Rows from block 21, named by matrix and row number. Rows with one number belong to one channel. Each number is 128 + 32 x the weight over its row's rms, rounded and kept within 0 to 255. All counts start at 0. After the name is the row's rms in percent of the matrix's.
# conv1: bottleneck pointwise conv (model.blocks.23.conv1.weight, 160x344x1x1), inputs 86-171
# conv2: growth 3x3 conv (model.blocks.23.conv2.weight, 40x160x3x3, transposed), outputs 10-19, a 3x3 kernel for each
conv1.44 113 [128 128 128 152 104 173 128 136 128 128 128 128 128 154 177 128 115 128 102 128 100 172 128 128 137 128 135 128 114 136 143 128  74 128 128 104 128 147 186 128 128 128 128 128 121  77 128  98 155 116 143 128 112 164 128 126 128 128 128 172  95 128 158 133 128 128  86 128 128  52 116 128 123 128 151 109 128 128  85 128 170 128 151 178  97  66]
conv1.45 110 [128 128  61  74 175 128 128  78 128  93 121 157 128  76 111 128 104 128 111 128 128 143 161 196 128 146 179  93  67 128 128 183 128 136 127 128 128 128  72 128  64 147 181 128 128 128 128  94 128 109 128 128 128 130 128 131 174 114 128 128 128 154 128 123 128 128  96 162 128 137 128 128 114 111 173 128 162 128 128 225 208 103  30 128 111 128]
conv1.46 092 [155 128  73 174 128 128 128  96 128 120 105 128 128  55 128 128 158 128  86 128  83 161 128 128 128  29 128 110 128 128 128 128 100  88 128 102 128 128 128 150 119 105 163 128 118 158  74 128 168  98 128 192 128  38 128 128 128 128 171 128  32  65 128 151 135 131 138 128 128 128 128 139 128 182 128 128  86 128 128 150 113  76 128 128 128 189]
conv1.47 112 [128 128 173 128 126 128 193 128 128 229 128 128 128 150 128 118 171 154  59 128 149 152  85 117 159 128 128 123 118 115 128 170 128 128  97 151 128 128 128 120  94 128 128 128 145  67  42 202 128 134 128 128 128 128  79  97 203  97 128  56 128 128 218  83 140 128 128 128 128 128 160  48 128 128 195 149 128 132 110 205 128  65 128 128  89 135]
conv1.48 098 [128 161 127 128 128 128 128 128 128  64 105 170 128  89 128 128 164 128 128 148 128 128 206 128 128  64  78 128 153 128 129 128 166 128 128 181 128 128 168 128 113 106 128 134 128 200 128 138 184 128 128  60 128 181 128 128 133 180 189  95 128 128 144 133 128 128 181  96 153 128 130 128 128 128 104 194 157 128 132 128 167 128 128 128 128  81]
conv1.49 101 [128  91 127 128 128 185 139  93 150 169 128 128  78 128 181  97 128 128 197  98 128  95 185 244 190 128 128 148 128 128 128 193 128 128 167  19 128 142 128 144 128 102 106  59 165 128 128 132 119 126 128 128  96  80 128 128 128 208  52 128 110 128 128 191  65 128 128  96  46 128 103 128 128 128 212 128 128  97 139 104 197 135 158  87 104 128]
conv1.50 103 [128 128 128 128 120 128 128 128 128 151 128 128 128 128 128  87 128 127 128 114 128  77 128 128 128 128 128 128 128 128 150  98 136 135 128  96 162 128  63 128  55 124 122 128 219 128  99 134 128 128  69 128 158 189 128 128 128 128 159 128 128 128 220 128  86 128 128 128 128 128 178 112  55 128 132 128  97 110 128 128 127  73 198 128 128 167]
conv1.51 092 [128 157 128 128 128 128 154 128 113 122 170 128 147 141  90 113 128 128  62 128 149  87 128 128 109 128 128 128 128 124 128 156 128 128 134 128 128 128 128 128 128 128 128  67 128 128 128  29 128 100 168 108 156 128 128 128  74 128 111 221 128 182  97 158 128 185 128 128 174 128 128 128 128 128 128 128 128 128 128 128  91 128 128 128 155 128]
conv1.52 093 [ 99 128 128 128 128 128 110 189 128 162 102 128 128 128 128 107 124 128 128 137 128 166 142 118 159 128 163 128 141 128 128 133 128 188 128 168  76 133 188 143  98  68 128 128 128  41 125 149 144 128 203 128 128 118 128 205 128  95 128 169  88 148 128 128 128 128 128 128 102 128 114  70 128 131 115 128 128 121 136 131 155 112 128 128  99 171]
conv1.53 090 [128 133 128 128 128 128  54 128 113  78 128 128 128 128 128 128 220 128 128 128 128  88 128 104  90 105 190 128 128 182 153 135 128 128 195 128 120 111 128 202 199 128 183 128 112 128 128 137 128 167 154 128 136 128 128 166  45  90 128  94 128 173 128 128 205 135 155 128 161 147 128 181 128  68 134 145 128 128 112 149 113  89  71 128 147 128]
conv1.54 108 [128 144 128 117  98 103 128 128 128 128 128 128 128 128 127 128 164 118 128 128 128 128 128 170 131 128 109 113 128 107 128 128 197 128 128 157 122 216 184 128 180  69 128 134 137 128 128 108 133  94 128 128 111 218 128 115 175 128 134 100 128 128 175 128 128 128 105 143 128 125 126 128 128 154 136 100 128 125 128 128 104 154 128 128 128 128]
conv1.55 124 [128  89 128 128  92 128 128 128 108 165 128 128 128 128 140 128 128 164 128 159  99 128 207 128 128 181 128  74 107 128 128 180 144 113 161  74 128 111 128 128 128 126 128 125 145 104  88 122 128 128 128 128 128 102  84  77 137 128 128 128 128 175 108 128 128 128 128 128 189 134 128 128  72 128 162 128 128 128  61 128 190  55 128 102 141 128]
conv1.56 104 [128 128 107 128  72 102  94 128 145 128 167 128 128 187 128 128  53 128  79 128 190 128 128 128 128 143 128 128 142 210 128 128 128 128 219 128 170 128 110 130 128 134  81 183  91 128 112 128 129 106 128 128 164 128 145  76 128 128  94 186 120 128 128 108 140 128 128 122 128 128 178 167 129 161 128 158 128 128  67 148 190 121 143 128  85  93]
conv1.57 104 [128 190 128 108 128 128 128 128 128 128 128 128 202  87 105 147 128 150 128 128 128 107  72 148  91 128 128  97 109 128 117 170 128 128 128 128 160 115 128  96 222 148 147 128 128 111 178 129  53 148 128  86 128 129 179 128 128 153 128 141 139 149 154  28 173 126 128 128 177 128 128 128  66 128 188 128 128 128 128 128 128 162 128 128 128  67]
conv1.58 100 [111 128 128 117 128 128 100  52 137  99 128 128 128 168 128 128 128 128 121 157  97 128 128  90 128 237 128 128 118 128 128 128  60 128 150  72 128 156 128 186 128 128 128 179 141 108 128 128 134 128 128 181 123  74 191 110 128 149 128 128 169 128 168 137 128  99 128 128 128 128 101 157 116 105  98 128 158 100 106 128 128 100 128 126 125 211]
conv1.59 095 [128 128  96 128 128 128  74 124 117 128 162 106 176  94  41  54 128  83 128 128 128  88 128  89  67 128  67 128 165  76 117 128 128 128 150 128 128 128 128 147 128 140  84 129 128  48  90 128 211 128 106 116 114 128 113 111 149 128 140 158 216 128 123 152  91 148 164 135 170 128  79 128 128  72 128  79 119  89 128 128 128 128 128  89 128 128]
conv1.60 117 [128 133  70 100 128 108 175 128 128 128 128 163 128 130 128  29 128 126 128  61 128 128 183 170 125 100 128 128 167 128 120 128 128 143 203 151 142 128 188 128  97 128 165  46 128 170  67 112 128 128 148 128 191  96 128 128 128 128 122 117 128 128 128 128 100 128 114 127 128 128 128 164 128 157 159 128 210 128 128 128 128 128 128 128 139 116]
conv1.61 090 [128 128 118  73 165 156 195  83 128 128 169 128 128 128 128 128 101  89 116  99 128 128 176 205  86 128 145 204 128 128 180 142  73 128 131 128 128 144 128 110  82 128 128 128 128 237 102 109 128 191 178 106  95 128 128 128 128 143 128 128 128 135 128 128 181 128 128 128  56 145 128 194 178 128 124 137 128  81 128 128 128 128 152 128 128 145]
conv1.62 118 [128 130 128 128 189 178 128 128 152  74 180 128  97 128  55 128 141 128 128 128 188 128 128 128 128 128 128 157 129 128 157 128 105 128 128 128 154 128 128 175 128 128  97 128 128 128 159 128 143 135 143 146 104 101 128 132 128 112 128  76 128 128 128 128 125 128 128 153 128 133 122 128 128 128  88 184 128 128 128 128 108 159 128 152 128 128]
conv2.44 124 [144 114 128 128  64 114  80 128 128 128 178 128 161 131  94 128  46 102 120  70 128 128 102 128 128 128 144 128 133 128 116 128 128  94  99 137 128 128 123  78 128 186 128 151 128 128 128 128 128 154 133 105 255 128  25   0  54 112  89 106 160 231 128 126 128 128 128 199 161  79 128 128 128  96 126 128 128 189 128 143  73 173 140 128 130  41  96 115  66 160]
conv2.45 110 [128  39 128 128 108 128 128  93 162 160 134 128 128  80  58 158 100 128 174 128  91 128  91 128 128 148 128  81 128 128  93 148 128 128 128 121 128 128 128 128 195 128 126 200 215  99 144 128 128 200  80 128 125 128 123  65 128 128 128 111 114 128 106  65 128 102 128 128 100 128 128 128 128 128 127  42 180 128 128 128 131  68 138 128 114 128 128 128 104  94]
conv2.46 081 [128 128 128 146 104 128 128 128  85 128 128 128 128 167 128 128 128 128 135  84 128 159 128  64 128 128 214 128 128 119 156 128 128 128 172  94 109 128 128 110 128  92 128 128 128  93 128 114 167 128 128 128 186 106 128 128 128 140  78 168 128  78 128 128  59  63 128 128 179 128 128 213 164 102 128 194  89 137 128 128 176 130 128  76  76 187 129 128 128 102]
conv2.47 106 [128 128  85 128 141 128 128 128 128 103 175 128 128 109 102 128 123 169 170 104 128 209 187 128 128 128 166 136 131 115 128 128 128 128 128 128 128 128 128 128 132 128 148 128 128 119 128 105  81 128 128 109 128 128 128 136 127 103 149 128 145 115 193 128  45 128 128 128 128 128 128 128 128  81 128 128 117 128 128 128 128 109 128 128 128 196 138  88  52 128]
conv2.48 086 [128 123 128 128 174 169 128 128  56  66 116  65 128 148 104  69 137 128 128 161 128 130 128 128 128  66 156 128 214 143 128 186 128 128 160 128 152 128 128 158 128 221 128  64 128 128  78 128  23  60  91  83 190 128 125  75 128 128 158 128 116 128 128 128  58 128  59 122 142 128 128 129 113 128 128 128 128 128 151 128  55 128 128 128 128  91  56 128 192 128]
conv2.49 100 [158 128 128 195 186  96 128 191 128  82 128 134 163 128 128 128 159 128 107 128 157 127 196 128 128 143  24 128 109 128 128 104 128 128 147 128 128 128 193 116 202  49 117 128 128 186  99 128 137 172 128 128 128 184 128  86 128 128 128 128 128  99 121 128 154 128 152 128  84  92 128 128 104 105 118 152 185 128 144 127 128 149 128 128 128  62 128 128 234 128]
conv2.50 099 [111 128 128 128 179 184 128 122 121  67 172 170  80 164 128  78 128 120 128  96 176 128 121 128 128 161 167 128  55 128 128   0 128 128  13 106 128 128 128 128 128 183 148  88 110 128 128  92 128 151 128 128  71 128 176 128 167 128 128 147 128 128 128 128  91 128 128 128 135 173 183 176  96 128 156 128 149 160 177 128  75 128 128 128 164 128 161 150 128 128]
conv2.51 094 [111  81 138 128 179 128  73 158 128 122 128  61 191 128 119 128 120 128 178 176 128  59 128  92 128 128 128 128 128 128 106 146 128 128 109 128 147 167 167 128 128 128 128  71 118  96 154 128 159  54  61 107  40 128  39 128 128 107 128 153  84 128 128 128  78  74 128 128 111 141 190 128 128 128 185  80 128 128  93 128 122  56 128 128 192 128 128 110  25 106]
conv2.52 099 [128  63 128 181  91 162 142 128 128 167 128 128 128 128 101 183 128 128 128 128 128 128  97 128 104 128 119 128 128 128 128 128 128 189 128 128  99 119 128 128 128 128 112 128 128  73 175 143 128  81 147 128  56 128 128 137 128  70 155 128  90  96 124 128 128 128 128 128 149 128 128  99 100 143 128 104 172 128 128 128 128 128  86 167 235 139 128 133 133 128]
conv2.53 102 [128 213 128 128   9 128 131 124 128 128 128 128 128 128 128 148 128  89 128 164 128 128  76 155 162 117 128 128 128 128 128 241 128 117 163 146  90 125 183 116 157 128 128 128 128 128 128 128 128  48 128 127 146 128 138 103 128  95  52 128 146 128 128 128 128 102 128 128 133 128 128 128  95 123 174 236  90  50 128 128  95 157 110  99 128 128 128 128 128 131]
conv2.54 088 [128 189 147 112 205 128 128 128 128  96  86 122  84 119 141 162 116 161 128 115 128 128 190 218  86 128 128 128 128 128 128 128 128 128 172 128 134 128 126 117 128 193 106 184 128 128 128  94  71 128 199 128 128  96 128 193 128 181 128 197 128 116  94 128 241 128 128  59 128 163 128 186 128 128 113 128 128 128 166 128 128 128 212  91 221  96 158 108 128 128]
conv2.55 125 [128   0 120 128 128 128 128 128 128 128  82 128 128 128 128  48 168 128 128 128 128 129 122  91 111  91 128 128 128 128 112 150 136 117  95 136 128 153 112 128 111 128 128  76 128 113 173 164 128  89 128 127 128 128 128  87 128 128 128 120 131 128 128 191   0 225 154 128 128 128  99 117 110  78 128 128 128 128 128 128 128  99   0 128 128 133 128  89  85 128]
conv2.56 110 [171  22 128 128 144 134 148 180 129 128 175 128 226 170 128 172 128 128 121  92 128 128 128 164 133  83 128 150 128 128 128 128 128 124 128 128 172 184 141 109 128 128 128 102 128 118 128 128 128  74 109 128 128 148 128  92  90  54 164  75 109 166  85 128 128 128  94 128 128 128 128 128 108  72  89  34 136 177 128 128 124 119  97 128 158 128 140 128 111 128]
conv2.57 105 [128 128 164 128 128 128 128  30 150  76 158 152 102 128 138 128 100 131 109 153 128 128 128 128 128 214  90 128 121 128 128  54 128 105 128 128 108 117 128  94  78 128 104 132 128 128  64 100 128 128 146 128 128 128 120 144  98 156  77 120 128 128 128 128 128 104 128 128 163 128  48  76  97 217 128 143 165 128 128 128 137 143 234 128 128 128 128  74  11 128]
conv2.58 102 [128 128  96 144 145 128 128 128 128 128  96 128 128 128 128 128 128 128  72 128 128 154 128 147 128 125 128 128  71 128 128 118 128 128 143 128  93 128 128 128 102 128 128  16 180 128 128 128 119  99 128 128  28 156 128 128 128 128 128 128 144 106 159 128 128 116  88 142 181 128 112 128 128 106 128 120 114 128 115 122 116 126 186 128 133 150 128 128 134 128]
conv2.59 108 [ 91  79 128 128  54 128 128  60 141 128 136  47 190 128 128 128 128  74 108 128 138 125 123 128 128 128 128 128 119 128 137 149 154 114 129 128 137 179 110 128 213  89 137 218 134 127 128  99 128 128  53 128 128  91 109 175  91 125 226  26 128 189  30 128 128 128 128 128 128  71 128  95 128  91 128 128 169 189 128 150 127 128 128 155  64  74 130 202 128 128]
conv2.60 109 [128  85 128 157  77 128 128  17 128 101 128 144 128 149 128 128 196 155 128 128 178 128 192 128  73 241 128 124 128 128 128 128 128 128 153 128 152 128 128 128 157 128 128 128  62 128 128 128 128 110 137 160 128 128 124 123 128 169 158 168 128  98 128 110 207 108 128 118 174 181 141 180  83 128 156 128 191 128 128 128 128 128 139 205 119  72 128 165 128 136]
conv2.61 093 [114 128 128 128 128 155 207 128 128 128 128 128 128 163 128  62 128 128 128 128 128 211  66 145 128 119 176 104 170 128 128 169 145  92 128 128 128 128 128 128 128 165 140 119 128 128 154 128 128 113 128 132 244 128 128 128 128 128 128 128 100 208  84  65  89  95  40 128 128 128 128 119 128 149 136 255 128  59 128 147 117 198 160 120 128 128 128 108 109 128]
conv2.62 115 [108 128 128 128 128  87 128  80 128  84 128 132 128  61 128 121  88 128  90 108 114 142  94  92 128 219 128 128 128 129 112 100 128 108 128 128 147 128 128 128 128 139 128 128 128 158 159 128 128  84 128 124 208 157 128 128 124 128 228 128 158 237 180 128 128 128 128 149  63 197 228 165 128 163 128  95 142 156 196  65 139 128 154 128 128 128 132 193 152 128]